From a checkpoint of a small class-conditioned image diffusion model: activation star_relu, batches of 128.
Rows from block 2, named by matrix and row number. Rows with one number belong to one attention dimension. Each number is 128 + 24 x the weight over its row's rms, rounded and kept within 0 to 255. All counts start at 0. After the name is the row's rms in percent of the matrix's.
# v: attention value (model.blocks.2.attn.v.weight, 192x192), inputs 0-63
# proj: attention output (model.blocks.2.attn.proj.weight, 192x192, transposed), outputs 0-63
v.149 085 [115 163  92 136 132 139 111 181 137  71 176 173 181  94  75 125 149 117 135 156 112 124 140 117 113 156 131 154 127 155 162 166  90 176 100 123 147 121 132 114 107 138 129 150  85 168  94 141 101 113 135 118 143  97 152 132 156 119 124 130  89 133  78 123]
proj.149 097 [111 141 155 118 110 116 121 113  99 155  79 113 116 159 162 133 119 175 105 129 141 120 118 114 122  84 132 114 139 141 137 172 148  95 189 120 111 159 154 125 144 169 128 157 199 111 132 162 139 157 101 150 110 171 128 153 128 126 130 134 108 143 155 116]
v.150 081 [129 111 132 136 161 139 145 138 147 111 132 177 110 141 180 112 147 110 126 135 143 144 171 132 145 133 156 130 157 121 140  86 147 114 123 157 106 120 133 127 156 129 132 112 117 129 105 156 132 133 159 116 133 191 106 111 103 108  75 104  94 136 147 129]
proj.150 087 [ 97 181 142  97 123 104 114 144 117 161 135 103 151  95 146 126  99 178 177 116 121 124  73 135 148 127 130 159 124 125 126 124 149 122 151 124 159  78 122 141 106 140 155 105 105 115 142 156 111 174  68 166 169  51 141 121 125 162 171 144 120 110 166 138]
v.151 083 [166 134 139 111 155 121 100 130 100  84 117  98 113 122  96 146 149 159 150 195 152 108 178 117 111 136 148 129 133 143 159 153 108 145 102  90 110 154 116 142 122  92 141 147 143 133  97 141 121 116 119 114 145 113 130 130 140 122 178  96 141 128 111 156]
proj.151 102 [126 114 131 155 128 108 106 159 170 185 121 163 123 123 150  69 110 146 121 115 138 136 104  92 122  95 125 108  77 150  92 143 129  85 191 127 133  91 127 141 127 159 102 132 117 123 142 129 102 141 144 111 142 129 143 166 120 115 107 167  98 125 120 119]
v.152 107 [123 158 117 151 109 142  96 111 143 142 135 173 105 113 110 111 127 162 142 164 132 130 105 132  75 132  93 140 128 143 132 181 136  91 123 174 120 131 129 129 140 151 123 131 136  97 101 143 160 125 158 128 163 131 122 119 142 137 136 132 126 111 105 151]
proj.152 104 [110 156 143 133 170 111 113 158 158 174 116 104 138 116 121  81 100 139 138 120 116  94  95 117 140  86 161 114  86 147 109 142 147  95 170 142 151 105 100 138 101 145 119  94 120 157 139 134  85 140 125 133 116 128 140 161  80  85 125 117 118 119 138 113]
v.153 075 [126 141 117 108 127 165  88 121 123 119 133 136 168 147 150 115 121 145 126 139 155 138 137 165 106 132  94 127 131 124 108 138 149 145 111 103 111 152 121 155 116 135 144 116 135  91 131 140 100 128 102  72 144 118 158 138 148 124 145 109 142  85 107 168]
proj.153 091 [104 150 137 150 144 116 128 156 157 175 110 137 106 110 126  54 118 119 123 134 131 105  95  92 152  79 136 105 101 138 112 147 119 100 155 118 174 106 136 113 118 135 109 115  97 175 116 128 130 119 172 106 125 115 132 134  70 117  95 134 120 125 125 157]
v.154 099 [123 155 115 195 103 107 115  97 155 123 146 149 183 128 109 100 167 167 104 150 132 131 117 158 120 124 129 141 125 149 115 164 100 123 116 113 150 123 137 134 111 194 128 134 141  96 120 156 151 133  95 125 179 121 148 135 146 137 107 116 140 152 155 150]
proj.154 107 [124 118 115 116 182 163 117 147 118 143 148  74 145 137 117 110  86 118 168  98 107 116  94 102 138  93 175 130 132 131 134 162 153  97 193 161 108 122 106 172 140 149 126  79 104 143 143 131 109 118 126 141  94 133 150 128  81  96 139 105 129 109 133 133]
v.155 086 [133 146  98 129  94 128 129  91 108 123 151 105 117 134 153 112 182 165 123 119 130 122 132 150 156 102 122 124 158 124 111 145 124 113 139 138 141 103 126 140 116 122 108 172  86 127 125 133 172 122  92  79 152 109 104 140 110 143 122 106 138 140 130 117]
proj.155 090 [ 81 166 151 112 168 118 121 166 119 182  87  92 140 142 141  95 131 115 118 116 140 100  95 116 180 124 152 160 105 138 152 120 137 113 130 113 115 157 121 132 117 125 159  85 142 136 120 136  82 158 105 168 109 142 194 112 130 127  91 135 123 127 149 146]
v.156 100 [118 122 144 117 122 139 104 124 147 148  98 145 128 120 118 144 150 113 114 167 112 113 108 156 119 140 222 158 128 134 139 119 159 146 155 108  84 136 113 137 143  83 100 120 152 100 135 109 129 128 103 161 141 149  91 109  91 118  87  80 124 121  87 104]
proj.156 114 [149 121 128 130 136 130 159  95 125  73 165 128 160 120 108 132  92 178 188 108 126 171 143 142 135 156 102 139 185 145 120 163 131 129 143 141 122  99 126 103 102 150 107 147 101 118 137 152  88 146 118 135 117 123 139 131 183 177 179 154 124 126 150  95]
v.157 085 [139  92 130  59 172 161 105 132 128 148 141 145  43 160 132 169 101 138 124 127 151 129 137 133 155 110 150  98 125 144 136 124 135 115 139 127 145 111 117 146 136 148  95 146 112 158 153 127 149 131 153 103 111  55 131 161 119 152  91 131 145 155 111 119]
proj.157 097 [116 117 130 143  92 134 113 130 129  97 133 137 153 117 169 117 150  94  87 138 146 144 138 135 115 166 110 109 121 122 126  78  96 129  89 102 148 130 133 114 133  52 158 118 163 120 130 132 128 131 119 134 150 180  81  91 152 120 136 127 118 125 145 106]
v.158 078 [135  95 147 132 108 120 144 128 167 127 108 138 166 112  73 102 128 151 122 101 139 162  90 105 112 152 132 122 146 142 126 115 143 169 123 112 118 117 124 117 116 143 150 131 119 109 119 118 115 128 136 114 125 178 137 133 183 141 154 148 150 112 133 120]
proj.158 087 [158 146 138  91 180 113 118 133 107 126 163  91 151 120 132 149 144 114 147 111 121 121 134 112  90  82 141 135 124 137 121 143 139 123 147 159 116 139 115 160 182 133 136  88 109 126 143 104 114 105 165 157 136 117 117 100  95  73 134 125 142 118 118  84]
v.159 086 [ 93 150 158 161 139 139 122 177 141 150 156 138 116 117 165 120 121 127 120 106  70 111 170 142 144 135 118 126 145 112 116 119 104 128 118 171 105 134  90 129 179 144 140 159 119 122  97 104 133 126 131 106 115 117  97  80 103 127 101  94 115 116 118  94]
proj.159 104 [141 176 156  97 106 106 133 110 115 163  90 111 131 133 101 133 115 178  87 102 122 136 120 116 110 114 110 141 109 134 174 153 162 118 166  99 112 122 168 151 112 128 142 149 122 144 114 172 104 133  97 145 138 149 187 168 120 147 145 151  94 117 148 124]
v.160 079 [142 120 123 143 144 156 151 170 140 173 107  92  89 140 105 115 127 108 131 156 142  93 170 107 139 145  95 147  78  85 178 121  91 124 165 126 129 126 154 118 171  79 165 154 120 128 161 104 165 134 104 102 104  87  96 138 138 118 136 152 114  75 145 133]
proj.160 087 [123 149 162  65 120 128 129 113 111 114 126  96 190 148 123 108  93 107 109  86 164 142 128 177 138  85 151 128 170 149 101 122 141 160  98 135 122 140  90 127 148 121  70 109  89 160 107 117 101 160 153 158 135 146 171 131 125 146 146 140 182 142  80 140]
v.161 086 [128 103 104 107 149 173 102 124 143  75 137 100 121 113 143 141 132 135 130 114 129 184 117 127 169  97 147 155 111  92 143 112 125 129 162  89 118 111 134 141 132 141  59 155  85 112 132 114  92 147 109 115 112 108 164 128  92 171 148 137 140 127 145 120]
proj.161 098 [126 141 112 162 150 116 173  65  98 108 103 167 139 136 145  97  95 112 106 130 124  93 127 160 106 122 136 123 131 135 112 129 126 126 101 152 130 148  93 121 133 146 150 156 157 111 110 133 141 104 131 184 123 144 117 129 145  96  80 136 119 148 108 143]
v.162 103 [130 140 110 174  81 146 126 111 161 145 140 166 141 129 148 136  96 138 118 170 121 123  99 141 110 153 136 117 132 137 155 132 135 119 153 143 129 123 120 106 120 132 133 144 112 122 132 104 129 127 115 137 145 123 114 110  86 105  40 115 108  89 142 140]
proj.162 102 [137 127  95  63 106 168 156 108 136 113 130 120 169 153  66  95 177 100 149 108 141 174 113 122 121 111 115 125 107 128 147 123 144 160 113  97 160 140  99 130 134 132  88  95 108 153 151  98 138 128 156 129 123 115 168 118 171 124 143 110 155 173  72 147]
v.163 099 [102  95 112 112 122  81 136 101 112 117 124 111  76  97 127 144 184 131 116 109 133 155 128 145 114 135 120 151 155 139 138 123 142 120 123 143 129 139 110 133 145 170 150 142  87 167 147 147 126 135 129 108 156  97 154 143 116 179 120 138 124 143 127 116]
proj.163 105 [114 128  98 157 121 144 123 131 161 137  87 181 153 145  80 109 153 125 127 126 127 141  91 100 153  89 126 123 118 127 104 186 105 130 124 107 113 155 122 129 118 147  65  97 125 121 113 139  84 127 174 160 168 126  95 141 156 112 130  94 125 119  94 106]
v.164 104 [129 106 104 116 145 126 138 144 127 120 156 162 130 176 169 132 139  77 140 131 105 149 169 104 130 141 113  97 113 117 176 150 141 135 128 136 134 106 146  91 103  92 149 131 120 102 133 131 131 131 129 143 135 144 116 134 100 106  76 149 142 124 111 143]
proj.164 098 [150 149 179 119  74 111 109 138 101 140 145 118 135 139 118 143 156 159 127 153 121 141 107 166 117 138  94 157 108 100 109 111 152 102 168 111 115 136  89 114 153 130  90 110 127 144 141  81 114 104 166  80  71 139 125 119 163 113 159 110 152 139 140  92]
v.165 098 [114 130 183 143  92 129 135 146 126 117 155  81 142 100 106 160  98 190 129 109 149 194 100 121 129 128 103 161 129 131 138 138 144 147 126 143 143 135 116 113 154 155 148 151  96 152 111 146 115 115 104 113 157  66 152 109 133 160 116  68 134 122 132  87]
proj.165 099 [136 130  98 158 108 137  98 108 101  93  86 163  94 114 162 111 159 100 157 119 143 116 117 144 125 118 101 137  55 131 100 131 128 111 104 145 108 146 133 132 106 170 129  97 121 146 132 110 145 129 148 184 108 105 104 132 147 151  90 146 128 148  86 159]
v.166 083 [150 146 144 141 110 143 122 128 141 138 116 150 142 129 163 142 110 151 133 138 150 172 141 138 123 131 129 151 140 149 150 119 146 136 139 168 119 131 155 123 153 133 112 134  83 104 170 157 200 142 156 175 158 129 140  93 120 131 175 143 168 138 122  82]
proj.166 099 [142  96 107 135 140 121 105 144  93 121 137 135 106  93 109 131 154 117 134 147 141 107  95 116 133 112 109 101  73 135  91 144 128 109  95 107 100 136 128 148 129 105 139 118 118 109  98 130 106 112 135 142 107 109  88 146 143 112 148 157 126 109  99 164]
v.167 083 [153 108 138 159 153 104 102 108 147 133 151 106 147 153 126 107 120 118 152 181 148 154 113 119 115 131 138 175 100 109  85 150 114 128 151 117 135 158 133 122 153 148 127 121 159  74 135  91 149 128 137 124 154 128 124 122 127 102 139 112 120 113 122 144]
proj.167 095 [107 160 135  99 147 147 160 130 123 120  95 143 162 139 151 130 123 145 100 141 100 108 104 144 130 132 132 128 139 141 143 121 119 121 123 146 139 105 143 159 109 110 140 147 123 127 119 125 121 125 116 105 130 134 136 133  88 128 152 151 143 145 118 125]
v.168 112 [141  70 121 116 142 147 141 110  97 156 128 117 141  86 126 148 125 133  97  94 163 147  84 129 134 126 138 171 127 132 106 148 114 116 133  75 139 133 154 143 137 107 136 131 102 138 106 109 159 118  98 147 185 141 119 133 144 136 117 126 142 134 127 132]
proj.168 088 [ 97 183 161 170 142 115 122 160 130 175 103 125 114 121 144  70 131 162 105 156 142 140 131 138 168  91 115 123  89 152 107 113 127 112 116 143 125 158 143 148 130 122 111 111 109 127 137 182  99 147 115 137  95  83 143 145  87 159 163 135 118 137 125 142]
v.169 092 [123 122 117 102 146 136 122 104 113 142  90 151 129 108  84 131  92 141  93 146 140  91 141 110 122 117 151 130 142 118  98 140 110 145 126 117  96 117 104 128 112 118 105  74 151 130 111 106 130 134 127  94 137 142  96 142 128 113 150 151  85 154 164 153]
proj.169 103 [125 134 138 130 140  97 153 124 184 148 155 109 136 138 134 120 134 122 103 124 103 130 146 156 128 133 157 131 153 151 137 112 139  94 131 117 163 143 133 121 115 120 149 152 144 109 145 151 116 113 124 108  93 110 175 124 116 122  95 118 160 117 123 135]
v.170 093 [117  98 177  61 128 139 115 106 144 138 132 124  84 120 163 156 133 117 145 121 138 145 113  65 183 119 129 113 137 154 108  93 144 123 155 105 110 119 134 116 119  86 163 149 134 122 177 115 159 129 105 119  71 132 118  66 120 120 141 106 171 118 132 118]
proj.170 100 [118 140  64 166 167 112 146 126 127 130 138 114 169 170 127 126 159 153 110 135 131 142  95 134 112 130 110 136  97  92 121 147 140 117 178 138  77 171  92 126 157 168 113  85 122 153  86 145  82 138 163 111 149 131 127 136 141 146 139 152 125 151 156  74]
v.171 089 [152  94 120 117 129 127 140 139 165 137 159 126  52 135 124 100 151 145 127 141 146 118 124 181 130 125  90 149 123 153 113 169 104 134 127 143 119 132 115 130 111 169 110 142  82  95 123 143 107 139 138  76 110 125 128 119 155 146 137  75 109 131  72 136]
proj.171 099 [114 137 157 150 104 135 113 127 124 103 107 130 181 126 178 139  88 135 136 100 132 110 121 134 121 108 138 142 132 108 104 100 130 170 112 124 117  78 150 124 128 119 136 132 138 124 120 129 104 153 120 146 121 121 142 157 110  85 102 155 156  83 143  89]
v.172 103 [ 78 157 151 106 139 118 151 141 169 161 153 151 145 128 197 116 152 143 133 155 108 146 115 110 138  98 124 109  93 127 141 110 141 145 133 140  75 135 108 149 139 105 104  94 118 116  94 117 130 123  83 140  71 147 135 135 113 136 104 180 133  93 126 124]
proj.172 092 [ 91 113  84 129 127 116 150 151 119 136  73 122 113 134  97 117 130 112 109 129 118 134  71 112 143 138 172 128 151 145 140 182 115 100 146 122 149 111 135 104 104 139 111 124 117 162 136 124 127 133 143 110 185 120 119  99 132 144 142  74 124 153 138 103]
v.173 089 [134  98 162 116  86  98 133 138 119 136 126 113 119 132 163 119 152 107  94 161 140 128 153 115 159 122 181 147 124 149 116 139 133 140 103  88 139 150 103 143 119 143  93  90  96 128 142 118 133 126 133 153 131  97 125 163 131 128 176  93 143  81 110 129]
proj.173 096 [182 166 132 119 115 141 159  74 131  79 130 136 142 151 132 128 121 158 129 125 134 156 157 178 116 123  85 113 136  97 138 112 137 167 127 135 101 139 105 127 159 123  63 171 138 125 114 117 138 105 114 106 114 140 145 149 114 134 115 132 150 139 134  99]